config.toml
model = "image classifier"
train_examples = 195000
image_size = 24
crop_scale_min = 0.8
norm = "batchnorm"
stem = "deep"
widths = [64, 128, 256]
loss = "cross_entropy"
momentum = 0.95
adamw_lr_other_params = 0.00094
lr_schedule = "linear"
final_lr_fraction = 0
warmup_steps = 370
Rows from block 2, named by matrix and row number. Each number is 128 + 24 x the weight over its row's rms, rounded and kept within 0 to 255. All counts start at 0.
# short1: shortcut pointwise conv (model.blocks.2.short.1.weight, 128x64x1x1), inputs 0-63
short1.16 [126 162  63 149 142 164  86 138 115 145 126 139 142 118 149 104 171 103 107 159 141 117 142 103 111 113 149 131 138 146 121 196 118 105 111 154 149 106 126 114 181 145 125 153 128  93 152 107 133  90  99 128 150 134 122  93 142 133 109 116  98 116 147 131]
short1.17 [ 65  97 129  95  94 103 120 118 181 150 141 122 124 100 140 106 117 163 120 139 133 117  82 111 112 131 129  85 103 100 154 118 105 112 144 108 117 119 136 135  88  90 125 163 164 134 171 143 109 116 136 124  92 135  93 160 130 114 100 112 130 105 141 124]
short1.18 [118 168 133 129 124 123 149 140 151 143 125 132 161 151 131 133 130 124 116 196  61 123 143 124 145 165 120 154 113 129 170 118  78 136  94 118  76 146 125 146 121 133 133 121 113 133 117  76  83 144 111 100 101 139 145 156 131 151 117 111  94 128 145 134]
short1.19 [115 129  36 132 187 124 129 139 159 120 160 116 113 149 108 115 131 118 123 171 158 139 156 126 143 158 119 143 149 148 116 134 140 125  97 115 175 158 105 104 117 136 109 122 143 122 124 141 130  98 106 107 182 127 116 105 134 154  92 112 148 130 120 149]
short1.20 [146 111 164 122 130 111 149 108 131  65 118 125 132 127  87 120 109 138 130 149 115 138  98  79 117 141 131 139 149 119 155 118 130 142  80 125 178 115 192 104 138 148  71 144 119 147 164 103 126 157 125 167 140 151 127 136 139 105 158 151 139 121 118 120]
short1.21 [150 113 127 104 113 118 196 145 128 142 146  90 152 105 104 118 132 168 111 162 100 158 116 140  87  99 107 154 135 155 147 156 151  91 163 137  99  94 149 104 143 147  97 113 132 142 131 132  93 157 154 110 118 113 120 110 144 157 154 172 125 118 130 142]
short1.22 [115 157 133 103 121 100 152 105 157 118 117  79 114 118 106 128 152 129 111 118 127 124 118 100 185  89 180  86 139 132 101 117 129 143 129 119 101  91 112 120  77 135 135 150 114 143 138 122 129 125 105 108 115 130 116 111 121 145 191 178 141 143 168 130]
short1.23 [130 136 139 140 126 177 119 110 118 131 147 171 128 127 119  70 115 143 145 134 141  96  84 123  99 139 122 127 141 118 145 144 127 145 111 123  70 109 187 133 133  99  84 187 162 119 115 133 142 156 102 103 124 115 137 102 161 122 138 127 115  87 149 129]
short1.24 [105 135 118 121 117 120 111 158 120 104  94 123 166  59 156 157  91  76 111 116 134 132 150 114 106 106 142 114 134 122 116 118 129 117 104 114 125 120  75  97 133 118 171 100 116  97 181 130 111 115 128 126 133  84 134 140 131 125 103  85 137 157 110 104]
short1.25 [ 76 118 115 151 122 132 110 122 155 152 127  78 113 142 136 136 166 124 125 143 123 130  94 198 117 127 152 125 118 100 139 123  82  90 142 155 117 127 126 110  82  86 108 125 153 145  92 128 119  94 104 119 152 171 141 158 148 118 123 160 112 129 110 117]
short1.26 [133  97 142 104 135 164 118 165 120  96 119 131 130  89 147 141 135 118 111 169 118 146  97 107 123 128 122 174 123 108 131 152 154 109 185 115 104 113  94 126 149 121 110  78 122 120 110  99 190 146 144 165 133 133 154  84 108 150 133 162 131 106 126 130]
short1.27 [100 125  55 108 150 132 111 143 134 151 181 136 107 142 112 132 151 163 157 144 150 151 139  81 135 151 129 120  92 121 110 162 173 140 123 112 122 131 138 111 154 112 127 146  74 105 149 122 137 115 163 143 146 135 147 126 103 135 113 113 136 166  87 152]
short1.28 [106  90 153 144 109 127  66 146 136 142 136 135  73 167 155 147 116 106 168 141 166 135 116 147 154 123 115 125 135 130  94 125 128 152 159 159 162 150 105  80 106 115 132 134 132 144 133 117 128 170 136 123  87 120 151 112 131 130 105  98 130 134 183 136]
short1.29 [103 146 152 127 139 107 152 128 129 158 116 188 161 100 117 152 156 123 128 168 167 129 156 118 114 147 119 146 134 138 176 148 125 104 119 108 131 130 111  96 143 149 128 127 149 161 130 120 120 116  74 151 134 196  93 162 113 117 113 113 173 117 137 128]
short1.30 [148 144 153 132 144 155 152 115 110 155 106 112 140 116 150 129 120 106 154 186  88 136 131 167 175 145 156 142 119 189 158 141 118 138 113 127 128 122 108 140  83 132 135  83 106 152 136 120 127 166 111 105 122 164 153  94 172 148 126 101 110 122 131 137]
short1.31 [144 136 145 101 123 137 136 183  87 133 113 112 106 121 145 121 145 111  90 127 157  93  57  92 192 133 178 113 139 129  80 125 105 118 155 124 141 145 117 127 157 115 107 138  97 101 131 100 114 138 126 144 132 138 136 113  98 118 128 132 132 130 158 155]
short1.32 [166  84 132 120 127 103 131 112 107 139  97 109 112  87 103 150  85 118 154 138 144 181 127 102 148 142 120 120 118 135 126 110 143 123 133 166 134 150 176 118 109 147 122 145 130 128 101 158 135 173 136 121 159 196 135 159 110 153  85 146 139 139 108 127]
short1.33 [156 130 170 143 112 107 126 123 138 109 135 127 129 112  82 122 144 110  98 205  98 168 117 152 166 129 132 148 120 156 115 143 105  90 168 132  92 176 135 126 138 114 116 107 118 168 133 111 127 116 190 132 141 136 136 124 143 157 131 149 123 146 131 111]
short1.34 [116 136 139 114  82 139 107  89 102 182 100  95 111 104 106 170 104 127 160  98 114 165  86 148 118 125 138 149 139 141 125 141 113 152 143 136 149 140 113 122 127 101 167 106 183 123 180 143 101 105 146 127 151 102 120 124 115 154 136 146 108 145 102 130]
short1.35 [162 139 155  97 118 128 167 117 114 158 145 109 111 144 102 137 127 124 155  65 112 146 102 126 103 117 131 113  96 131 106 125 149 117 184  90 125  89  96 146 165 136  91 159 158 150 127 136 124 133 150 134 138 158 140 124  80 125 115  77 127 135 148 141]
short1.36 [179 140 125 146 139 134 127  68 115 101 115 167 128  87 139 136 145 134 143  88 137  96 144 138 139 146 141 123 108 147 132 168 117  86 165 136 151 129 120 116 170 142 144 177 110 110 151  78 108 127 101 108 144 173 131 111 100 116 134 130 132 134  99 155]
short1.37 [113 136 152 146 153  78 142 155 145 111 123 132 158  90 120 129  98  97  95 176  99 120 133 113 129 108 147 119 110 148 133 143 110 132 141 109 148 136 154 117  80 154 121 127 158 114 159 118 158  73 176 153 138 145  96 125 125 143  77  98 127 121  97 135]
short1.38 [191 147  86  94 120  99  84 105 119 144 136 117 111 157  99 101 108 147 152 125 150 141 106  89 104 161 149 123 185 147 116 123 137 127 100 114 142 161 133 115 102 132 154 123 139 113 111 115 109 128 140 128 100 152 148  88 137 126 142 149 104 102 115 176]
short1.39 [109 144 127 116 192 156  64  60 115 134  70 130 128 148 131 162 157 141 143 132 114 132 137 129 130 101 118 141 142 141 144 150 186 146 123 155 148 124 113 115 124 121 107 179 122  99 100 135 128 121 153 142 128 141 117 127 152 101 150 127 135 128 112 107]
short1.40 [107 138 145 166 120 105 151 149 166 132 122 123 106 156  86 111 111 110 121  89 175 178 140 112 131  97 135 130 143 139 122 122 125 113 160 105 168 144 174 144 117 107 189  96 118 119 120  83 137 163 126 138 137 115 113 128 149 126 137 117 140 146 155  85]
short1.41 [145 119  87  88 155 121 105 118 120 125 136 121 155 122 117 159 136  99 101 128 143 157 113 153 144 131 112 156 131 153 140 105 180 135 155 120 134 156 160 162 125 123 104  99 107 141 149 176 147 162 169 138 169 180 147 118 169 159 124 154 111 114 134 110]
short1.42 [147 178 157 126  71 101 160 135 121 157 133 120 174 105 122 163 143 114 135 135 144 121 113 127  67 138 134 114 123 116 133 105 119 130  91 114 119 141  90 102 138 126 116 132 118 100  99 116 135  74 102 160 172 108 103 115 105 119 139 104 130 157 122 164]
short1.43 [126 101 120 179 115 150 101 165 135 131  87 143 103 131 152 117 114 144 136 146 114 114 139 147 173  91  93 110 153 145  86 178 113 143 157 133 127 148 122 113 133 120 112  89 111 147 133 127 102 184 128 112 137 133 162  94 142 115 141  73 147 134 113 107]
short1.44 [104 112 112 147 110 106 129 140 134 160 107 114 129 134 145 123 150 165  97 123 181 111 104 154 141 168  92 141 116 128 154 129 145 129 152 140  92 122 114 158 137 103 119 143 161 127  84 145 162 148  91  96 151 129 139  97 167 121 129 100  92  78 139 170]
short1.45 [131 157 148 159  83 103 108 129 123 114 109 121  94 101 108 115 135 126  98 116 137 165 128 129 124  73 114 119 132 130 174 114 125 135 171 129 114 154 115 111 139  84 121  62  96 120 127 100 133 137 142 121 111  90 142  88 172 120 124 144 103 143 164 105]
short1.46 [104 130 162 101 138 106  78 129  97 114 111  86 101 110 108 107 108  97 128 149 117  94 165  91  99  87 172 121 143 131 115 123 106 137 112 125 120 113 110 147 149 122 124 117 164 135 162 105  94 144 138 146 116 104 116 147 136 141  89 129 178 172 108 119]
short1.47 [179 127 134  97 113 123  89 153 117 129  92 154 138 120  78 108  80  79 126  97 118 117 142 126 129 135 108  85 121 109 156 125 119 118 143  83 106 149 136 108 118 144 108 173 124 141 167 120 128 113  96 103  90 113 112 121  97 122  88 120 114 142 155 121]
short1.48 [126 134 161 109 128  97 127  83 101 143 110 154 124 125 109 117 123 168  78 111 131  92  79 127 182 134 130 121 122 175  75 137 108  89 130  97 131 135 145 131 110 132 169 144 140 106 145 116  95  81 112 129 148 127 113 117 149 140 131 167 112 148 133 124]
short1.49 [124 101 134 111 157 107 102 124 102 130 168 151 181 133 159 127 123 125 152 175 116 130  91 102 162 139 126 121 152 133 132 132 116  69 107 123 139  95 126 111 124 129 168 128 150 118 111 109 123 136 157 124 132 207  79 153 122 118 143 154 145 127 119 119]
short1.50 [ 85 108 113 116 124  90  88 107 146 112 100 137 105 170 140 140  72  85 108  97 138 129 128 115 109 137 147 122 172 112 138 127  99 142 111 130 122 128 115 138 123 157 142  86 144 120 120 131 162 133 103 109 144 152 128 206 127 143 113  92 128 143 118  96]
short1.51 [126 135 113 128 143 114 144 101 121 144 139 119 124 147 131 132 146 121 107 147 129 167 128 122  76 164 137 134 180  97 142 118 128 109 136 122  98 103 194 144 106 131 115 151  95 139 165 160 119 192 154 115  96 107  86 137  98  97 145 106 128 111 157 129]
short1.52 [186 117 116 112  86 125 103 133 124 128 151 143  66 106 155 139 145 125 165 101 146  94  99  93 161  96 147 135 133 125 149 124 118 118 168 134 144 131  95 157 151 124 103 159 120 140 132 142 108 114 130 106 110 158 129 137  95  83 167 128 150 163 140 144]
short1.53 [131 160  92 161 124 172 122 140 101 117 161 152 121 149 141 119 107  99 162 133 136 136 119 133 165  96 153 174  92 136 136 166 151 135 153 102 109  97 144 105 147 107 159 126 120  96 119 121 118 119 104 109 118 113 131 112  54  89 155 124 138 151 147 133]
short1.54 [135 143 136 123 156 144 105 121 109 164 119 135 138  99 124 148 157 116 112 152 114 126 149 138 140 104  90 147 127 144 150 157  95 115 167 119 141 140 153 100  77 101 132  97  75 146 129  86  95 141  79 112 111  99 140  80 139 135 148 107 121 153  89 103]
short1.55 [125 142 169 118 143 129 100  79 135 137 119 125 164 124 145 118 123 142 107 153  85  97 146 122 117  79 155 156 131  91 158 121 104 115 155 153 144 136 131 128 132 152 125 108  91 150 137 139 131 104 131 134 137 218 108  76 152 138 125 129 122 125 151 110]
short1.56 [132 181 116  97 154 153 105 147 145 134 143 152 111 126  97 160 112 181 136 120 166 127 112 144  98 108  90  99 118 154 166 150 130 182 106 126 167 103 100 130 139 130 141 101 122 145  86 117 120 137 130 127 157 152 138 179 157 114 114 113 113 132 144 135]
short1.57 [155 131 127 106 145 126 120 149 112 153 146 116 145 107 120 127 104 132 166 119 123 122 141 172 102 118 135 140 170 155 109 155 154 145 126 116 159 173 117  99  83 107 132 161 145 118 141 105 153 105 116 145 102  35  95 145 140 114 136 106 145 146 112 111]
short1.58 [ 88  88 126 159 135 153  97 138 136 135 120 153 176 120 136  93 129 104 138 112 150 111 157 151  63 134 139 162 154 153 122 105 124 172 111 147 164 140 123 127 111 131  97 121 154 156 140 106 162 104 104 120 106 126 126 122 162 122 114  88 169 157 128 113]
short1.59 [127 112 139 135 101 130  74 130 125 123 114 124 113 168 126 137 122 150 143  92 201 110 123 140 145 168 126 142 136 153 114 137 118 164 179 153 135 149 128 147 131 147 108  92 108 131 126 122  98 207 141 121 127 159 150 112 123 146 140  97 141 154 111 139]
short1.60 [ 98  91 136 115 136 115 119 148 144 133 144  96 132 111 127  82 121 113  82  98 101  91 142  81 121 120 101 107 137 101 131 131  88 150 137 128 133  94 128 175 154 144  82 141 150 106 153 112 133 182 123 159 139 118 114 125 166 113 122  98  98 135 117 160]
short1.61 [ 87 110 152 125 119 111 135 156 125 165 145 107  98 100 121 123 147 117 119 140 148 106 112  96 118 141 143 119 167  83 116 123 179 150 165 163 118 190 117  91 152 162 106 151 184  98 111 141 108 131 107 135 133 145 101 131 106 126 130 135 112 149 112 139]
short1.62 [109 136 130 115 156 146 107 113 179 160 133 139 146 192 179 108 131 122  95 140 108 109 160  89 133 114 140 104 140 110 111 123 115  91 141 120 123 111 131 117 140  86  81 123 101 160 127 133 107 127 123 121  97  92 115 131  91 126 139 110 185 104 136 127]
short1.63 [120 118 147  93 133 161 155 142 123 106 133 129 150 123 128 111 152 138 165 113 129  92 123 126  71 141 125 141 110 136 119 119 115 152  56 102 170  59 124 158 137 139 132 114 146 133  99 159 141  95 117 115 138 182 113 114 137 115 144 150 122 141 124 165]
short1.64 [131 186 159 120 102 112 171 137 155 125  87 159 155 156 122 104 142 133 122 130 133 127 161 139 114 139 110 139  92 107 124 141 127 138 147 140 154 131 123 134 145 160 169  83  86  96  92 143 139 124 146 164 125 116 147 156 192 116 109  97 138 109 118 133]
short1.65 [154 149 128 136 167 102 189  98 139 137 146 127 108 121 107 126 105 133 115 111 165 170 136 127 157 135 102 111 111 118  82 130 123  82 162 125 128 128 136 127 142 129 132 124 152  94 149 127 113 105  76 121 202 115 123 119  92 165 115 128 147 110 121 112]